From a checkpoint of a small spectrogram enhancement model: activation silu, adam_atan2 at rate 0.0024.
Rows from block 11 of a small spectrogram enhancement model, named by matrix and row number. Each number is 128 + 24 x the weight over its row's rms, rounded and kept within 0 to 255. All counts start at 0.
After each channel's rows are labels from the 100 clips, of 14976, where the channel reaches its highest value: "responds to" is what is common among them; "peak in band" is the frequency band that holds the peak. Only what is clearly more common there than usual is listed. The data: simulated sounds of rotating machines with and without faults. In brackets: how many of the 100, against the usual share in percent.
# conv: 3x3 conv (model.decb.1.1.conv.weight, 128x128x3x3, each kernel summed), inputs 0-127

conv.13 [136 130 114 109 140 120 105 118  33  95 118 153 160 139  99 150 132  87 145 111  94 139 148 173 165 112 148 110 127 125 153 114 151  94 150 128 126 126 160 147 118 137  85 131 120 113 134  83 109  78  99 135 129 111 127  97 166 134  86 109 125 111 118 166 122 131 154  98 121 118  96 110 121 120  59 116 128 133 120 121 127 132  85 128 108 124  76 103 159 142 146 116 116 118 130 176 121 143 128 121 163 146  92 121 147 144  93 128 117  85 112 114 119 126 110 149 126  86 133 131 100 134 142 153 133  96 105 120]
responds to: thin (high-pass) (99 vs 12.4); conveyor (71 vs 12.3)
peak in band: 0 to 250 Hz (100 vs 12.5)

conv.29 [136  98 130 192 108 113 143 104  78 111 129 133 128  94  99 133 168  92 113 134 115 135 128  94 140  88  86  90 151 123 102  74 146 102 119 107  82 150 146 105 104 120 120 104 102 111 150 153  83  93 144 118 146 152 119 135 109 126  90 138 165 113 148 144 128 126 114 123 163 133 126 130  92 135  93 147 127  99 117 150 130 100 122 122 103  96 136  61 147  96 110 125 127  87 105 138 116 116 133 133 133 132 128 108 107 135 104 175 109  90 131 115 121 113 108 123 117  73 133 121  68 113 124 152 122 119 129 120]
responds to: piston engine (85 vs 12.6); speed: slow (62 vs 33.3)
peak in band: 0 to 250 Hz (93 vs 12.5)

conv.10 [159 147 102 154 118 140 103 113 161 135 139 101  34 121 139 137 136 140 137 128 140 123 124 128 116 114 131 148 128 113 107  84 139 101  69 115 117 131 108  75 134  92 146 113  95  88 157 120 112 152 142 116 129 141 103 149 148  94 117 147 163 141 121 121 158 116 143 144 139 117 100 133 143 134 137 147 132 157 132 135 134  81 152 123 103 142  79 124  96 102 112 137 127 103  57 126 126  80 109 103 122 132 125 121  97  77 151 138 146 122 138 134 112  95  94 165 114 140  77 118 151 112 128 127 110 127 142 166]
responds to: state: faulty (97 vs 54.8); bearing knock (96 vs 13.4); piston engine (39 vs 12.6)
peak in band: 2000 to 4000 Hz (56 vs 25)

conv.8 [131 124  98 137 118 125 116  97  67 119 111 134 132 113 124 109 154 117 177 132 127 116  92  96 116 112  84 121 129 121  61 146 135  96 135  74 152 151 138 108  98 120 139 134 131 149 189 121 104 126 161 144 139 121 129 124 185 176 119 133 115 156 131 160 125 135 110 111 131 142 136 144 115 115 145 160 121 103 156 132 143 119 108 143 124 133 134 132 105  75 143 168  61 147 189 124 112 116 132 133 144 118 166 136  96  97  96 164 111 127 107 116 129 155 112 146 124 104 121 143 115 143 154 103 134 126 173 106]
responds to: thin (high-pass) (80 vs 12.4); compressor (64 vs 12.1)
peak in band: 0 to 250 Hz (80 vs 12.5)

conv.61 [126 126 119 102 116 119 105 184 107 100 109 112 121 115 120  97 132 115 136 141 106 124 106 132 171  56 102  89 120 120 115 135 105  87 139  55 119 108  94  56 124 102 121 130 123 103 136 134 116 103  95 129 120 136 137 131 117 121 111 112  86 111 139 141 128 119 140 118 115 152 109  92 125 125 113 139 134 113 128 118 119  79 108 119 132 119  73 123 106 132 133 121  71 106 138 130 112  56 115 141 118 101 126  99  52 139 131 142 109 129 104 105 137 140 132  96 120 102  92 134 128 128 154 130 124 108 113 135]
responds to: state: faulty (88 vs 54.8); air leak (78 vs 13.8); thin (high-pass) (50 vs 12.4)
peak in band: 4000 to 8000 Hz (96 vs 25)

conv.127 [100 118  95 100 126 109 141 149 181 142 117 139 130  85 115 150 126 123 127 123 104 114 115 128 113 143 134 162 109 121 131 125  94 165 160 129 110 122 161 162 167 120  98 112 111 128 140 139 105 132 123 110 117 123  95 138 128  95 133 142 135 119 156 185  97 109 138 143  98 126 198 107 125 109 112 146 170 107 135 121 132 157 137 192 120 108 135 103 128 134 111 132 106 136 102 110 120 162 103 106 140 115 162 139 171 137  83 147  96 138 121 120 193  92 175  94 125 103 102 106 172 116  97 136 112 109 125  96]
responds to: state: faulty (98 vs 54.8); rattle (91 vs 13.8); electric motor (30 vs 12.4)
peak in band: 1000 to 2000 Hz (64 vs 18.8); 500 to 1000 Hz (30 vs 12.5)

conv.56 [129 140  97 108 137 119  86 128 105 141 140 176 127 166 125 134 152 113 125  88 125 144 119 155  84 121 127 149 126 145  94 150 172 111 114 130 120  91 139 170 123 170 144 150 126 140 104 119 159 168 140 108 122 127 160 133 144 114 174 159  47 123  77 131 118 125 116 120 135 100 147 101 126 120  95 121 104 165 119 109 101 142 161 110 107 134 113 114 176  81 134 126 110 130 110  92 133 151  87 147 132 147  96 103 100  72 118  89 139 165 111 139  97 149 148 151 122 128 119 111 101 123 128 137 111 140 130 109]
responds to: thin (high-pass) (53 vs 12.4); compressor (33 vs 12.1)
peak in band: 0 to 250 Hz (56 vs 12.5); 250 to 500 Hz (44 vs 6.2)

conv.58 [132 142 128 138 106 114 137 103 125 139 102 139 104 118 101 135 132 100 159 100  95 106 158 130 172 153 193 125 123  86 158  93 135 139 110 121 127 147 129 138 158 118  96  94  88 128 108 117 113  94  79 105 139 114 128 115 177 133 114 116 158 116 139 138 131 108 174 116 121 165  84 169 142 130  93 157 152 104 123 134 115 117  99 155 143 122 131 117 108 132 101 108 123  95 102 156 101 120 139 110 165 135 128 124 152 116  77 132 105 133 127 101 186 120  73 154 100 141 135 107 152 101 158 141 120  79 108 115]
responds to: turbine (85 vs 12.8); speed: slow (69 vs 33.3); muffled (low-pass) (52 vs 12.2)
peak in band: 500 to 1000 Hz (54 vs 12.5)

conv.109 [123  86  86 155 113 104 105 131  59  82 133 118 150 100 103 143 155 101 132 119 100 144 134 105 146  98 118 113 136 140 110 100 101 106  88 114 112 139 137 132 110 147 114 119 107 102 114 142  63  88 124 117 124 144 108 132  83 108  95 108 138 108  87 150 107 132  83 148 135 122 137  94 124 116  89 119 141  95 126 138 127 117 126 127  90  76 124  88 156  85 108 114 126 111 105 111 132 130  85 112 132 124 121 112 131 125 110 129  97  80 134 104 114 105 103 109 118  58 151 114 115 114 111 146 109 104 111 121]
responds to: piston engine (63 vs 12.6)
peak in band: 0 to 250 Hz (65 vs 12.5)

conv.83 [117 107 101  76 135 127 111 156 120 109 133 130 156  34 120 113 130 108 129 135 124 126 132 123 105  89 115  99 109 120 137 100 146 130 125  84 129 125  98  84 148 103 120 122 104  95 157 122  92 101 106 124 134 140  83 138  98 129  90  98  77 124 117 119 119 123 160 130  92 127 143 129 137 119  84 125 128 125 126 129 143  88  99 135  83  96 117 113 128 158 115 135 102  92 134 125 128  99  78  78 112  85 141 101  99 153 146 134 121 112 111 116 146  59 140 127 114 112 111 127 161 111 104 122 122 121 134 147]
responds to: air leak (57 vs 13.8); thin (high-pass) (44 vs 12.4)
peak in band: 4000 to 8000 Hz (95 vs 25)

conv.66 [ 86 119 108 106 101 112 111 137 186 113 119 161 102 104 118 134 108 143 109 127 131 103 104 143 126 133 127 125 110 127  85 104 136 140 129  90  93  65 170 140 174 103 131 122 129 109 146 100 134 144 120  93  95 113 123 148 100  80 122 135 143 117 126 168  98 104 131 126 105 127 178 126 115  98 144 135 144 122 126 108 136 141 154 118 145 126 150 133 106 119 116 124  67 152 126  84 122 131  96 123 108 118 130 122 147 104  81 134 125 165 137 127 162 125 182 120 124  98 100  94 147 122  65 102 130 153 120  78]
responds to: state: faulty (99 vs 54.8); rattle (95 vs 13.8)
peak in band: 500 to 1000 Hz (52 vs 12.5); 1000 to 2000 Hz (43 vs 18.8)

conv.30 [119  82 106 167 139  91 116  90 119 146  96 118 141 145  88 163 132 158 103 142 100 106 119 161 123 112 142 118 152 115 127 127 142 135 139 150 153 140 133 163 135 135 112 141  97 157 127  94  98  86 123 126 133 143 139 146 124  81 109  70 126  81 103 136 126 115 144 112 152 119 138 148 170 135  98 126  99  88 104 150  94 106 129 104 103  91 138  88 128  94 139  89 139 117 127 131 109 130 105 128 128 163  67 132 109 147 146 164 101 128 161  85 135 135 140 133 117  74 130 119  83 134 158 122 126 118  81 129]
responds to: thin (high-pass) (98 vs 12.4); conveyor (50 vs 12.3)
peak in band: 0 to 250 Hz (100 vs 12.5)

conv.15 [118 113 116 119 136 127 151 123  89  86 152 137 189  83 125 142 122 122 129  91 139 140  60 130 104 121 112 101 127 144 185 120 107 166 157 132 125 159 112 139 160 147 122 113  82 130 134 147  49 105 130 134 154 123 123 148 128 143  90 114 138 129 138 112  98 146 122 161 119 162 159 117 141 148  98 113 139 108 117 116 138 153 140 151 123  85 112 108 144  89 123 129 123  93 186  79 157 145 152 123 121 116 146 119 159 132 133 113 128 107 144 130  95 108  90 120 143  86  84 125 118 130 100 144 128 134 133 143]
responds to: muffled (low-pass) (85 vs 12.2); turbine (62 vs 12.8)
peak in band: 4000 to 8000 Hz (64 vs 25)

conv.9 [103 132  93 127 152 133 130 135  50 144 122 175 142 141 126 109 138  83 142  98 128 124 156  95 124 137 102 120 117 103 108 110 154 109 151  91 105 104 143 152  94 147 119 111 102 106  83 165 123 128  73 103 145 143 148  80 115 142 138 147 109 122 105 142 115 129 137  90 126 106 134  97  86 144 112 148 119 152  90  97 112 130 155 182 104 129 134  96 134 112 110 116 128 107 141 115  94 128  96 156 144 108 113  86 116 115 138  90 133  82  54 135 129 147 118 141 113 124  98 109 142 108 126 122 119 126 128 107]
responds to: text has "speed" (70 vs 42.7); speed: medium (67 vs 33.1); turbine (62 vs 12.8)
peak in band: 0 to 250 Hz (91 vs 12.5)

conv.12 [138 101 117 108 144 115 121 125 124 119 149 115 139  56 109 145 134 106 138  89 133 142 113 136 135 117 134 121 127 132 170 114 103 149 126 125 110 148 150 136 139  76 126 127 132  71 141 123 120 107 117 107 102 110 105 119 164 115 166  79 124 118 117  65 134 119 131 143 111 123 139 146 121  75 131 103 111 124 126 142 127 116 130 154  26 115 109 118 121 106 105 110 132 149  96 120 143 144 147  76 142 122  85 157 150  98 100 122 137 141 116 140 141  54 107 117 102 138 126  99 127  99 100 136 128 114 118 105]
responds to: air leak (68 vs 13.8); electric motor (40 vs 12.4)
peak in band: 2000 to 4000 Hz (54 vs 25)

conv.102 [112 116 110 106 142 114 100 104 113 123 123 153 107 137 119 104 138 129 129  71 125 115 135 101 136 110 103 147 115 131  81 164 137 105 118  84 125  86 121 142 130 151 140 129 133 119  92 144 159 150 128  93 122 132 139 137 157 105 163 149  71 118  83 113 113 105  81 142 107 116 188 110 132 101  83 105 120 142 115 122 104 140 170 144 118 121 116 121 154  79 106 119  69 138  91  95 117 131 123 135 141 115 109 136  81  75  91 100 127 142  89 131 108 140 147 153 107 130 117  86 138 104 144 115 116 138 120  88]
responds to: turbine (76 vs 12.8); speed: fast (74 vs 33.6)
peak in band: 0 to 250 Hz (86 vs 12.5)

conv.40 [106 102 146 135 136 112 119 172 105 115 125 120 140 108 127 129 118 153 125 124 143 130  95 127  90  93 156  85 112 130 112 155 130 132 103 157 146 114  92 146 128  98 156 132 114 150  85 132 113 130  94 136 146 124 113 147  98 103 113 108  91 127 105 130 121 149 151 106 121 151 127  91 134 123 128 115 105 118 121 125 102  68 100  75 119 130 114 160 123  90 129 126 131 129 180  99 119 103 117 116 115 127 106  59 122 113 154 161 134 102 129 110 107 130 163 150 131  72  37 122 100 135  84 118 126 160 133 124]
responds to: muffled (low-pass) (58 vs 12.2); compressor (42 vs 12.1); piston engine (30 vs 12.6)
peak in band: 4000 to 8000 Hz (61 vs 25); 250 to 500 Hz (29 vs 6.2)

conv.23 [106  90 139 131 116 111 107 132 106 127 109 117 151 121 123 127 163 122 162  95 118  98 121  93 151 116 104 135 130 126 116 144 105  56 123  96 120  95 100  84 152 145 118 127 120 101 155 113 120 143 130  98 103 156 123 106 139  92 114 163 134 118  86  73 111 102 132 129 116 111 175 109 122  89  59 121 111 111  98 137  98 124 145 108 102 100 102 113 152 133  99 101  94 126  83 113 111  96 127 145 126 120 115 159 125 116  84 177 113 101 112 117 119 134 117 102 101 124 148 100 141  99 150 112  99 124 111  88]
responds to: muffled (low-pass) (100 vs 12.2); electric motor (39 vs 12.4)
peak in band: 4000 to 8000 Hz (100 vs 25)

conv.5 [121 134 110 107 134 112 110 116  68 167 121 143 123 134 119 142 105 111 131  95 118 129  92 173 137 114 149 155 116 125 109 143  91 110 124 151 136  99 149 169 147 152 114 126 119 156  91 126 118 106 104 125 150  90 149 122 144 139 179 128  71 127  60 161 121 124 133 128 119 123 104  98 113 152 142  95 153  98 168 119 132 128 150 157 131 117  75 103 160  71 121 139 127 154 166 103 122 155 136 136 140 118 110 155 157  83  95  95  99 127 122 119  98 142  84  87 120 104 130 128 102 122 116 125 112 105 124 110]
responds to: turbine (42 vs 12.8); thin (high-pass) (31 vs 12.4)
peak in band: 0 to 250 Hz (70 vs 12.5)

conv.59 [105 135 107  93 105 116 149 117 133 125 154 158 102 103 116 134  75 119 135 119 139 128 111 134 159 121 134 121 105 141  98 161  67 143 124 116 120  72 146 124 156  51 144 131 143 118  95 146 124 130  83 111 121 138 125 142 140 112 160 149 130 104 126 131 100 124 112 153  98 137 175 102 111  83 152 136 149 135 112 106 126 137 171 158 150 120 111 125  64  99 111  97 109 166 153  86 140 151 127 118 124 120 131 154 157 105 109 109 142 148 115 127 155 116 121  99 122 123 100  81 168 119  89 124 121 152  91 105]
responds to: turbine (83 vs 12.8); muffled (low-pass) (54 vs 12.2)
peak in band: 0 to 250 Hz (97 vs 12.5)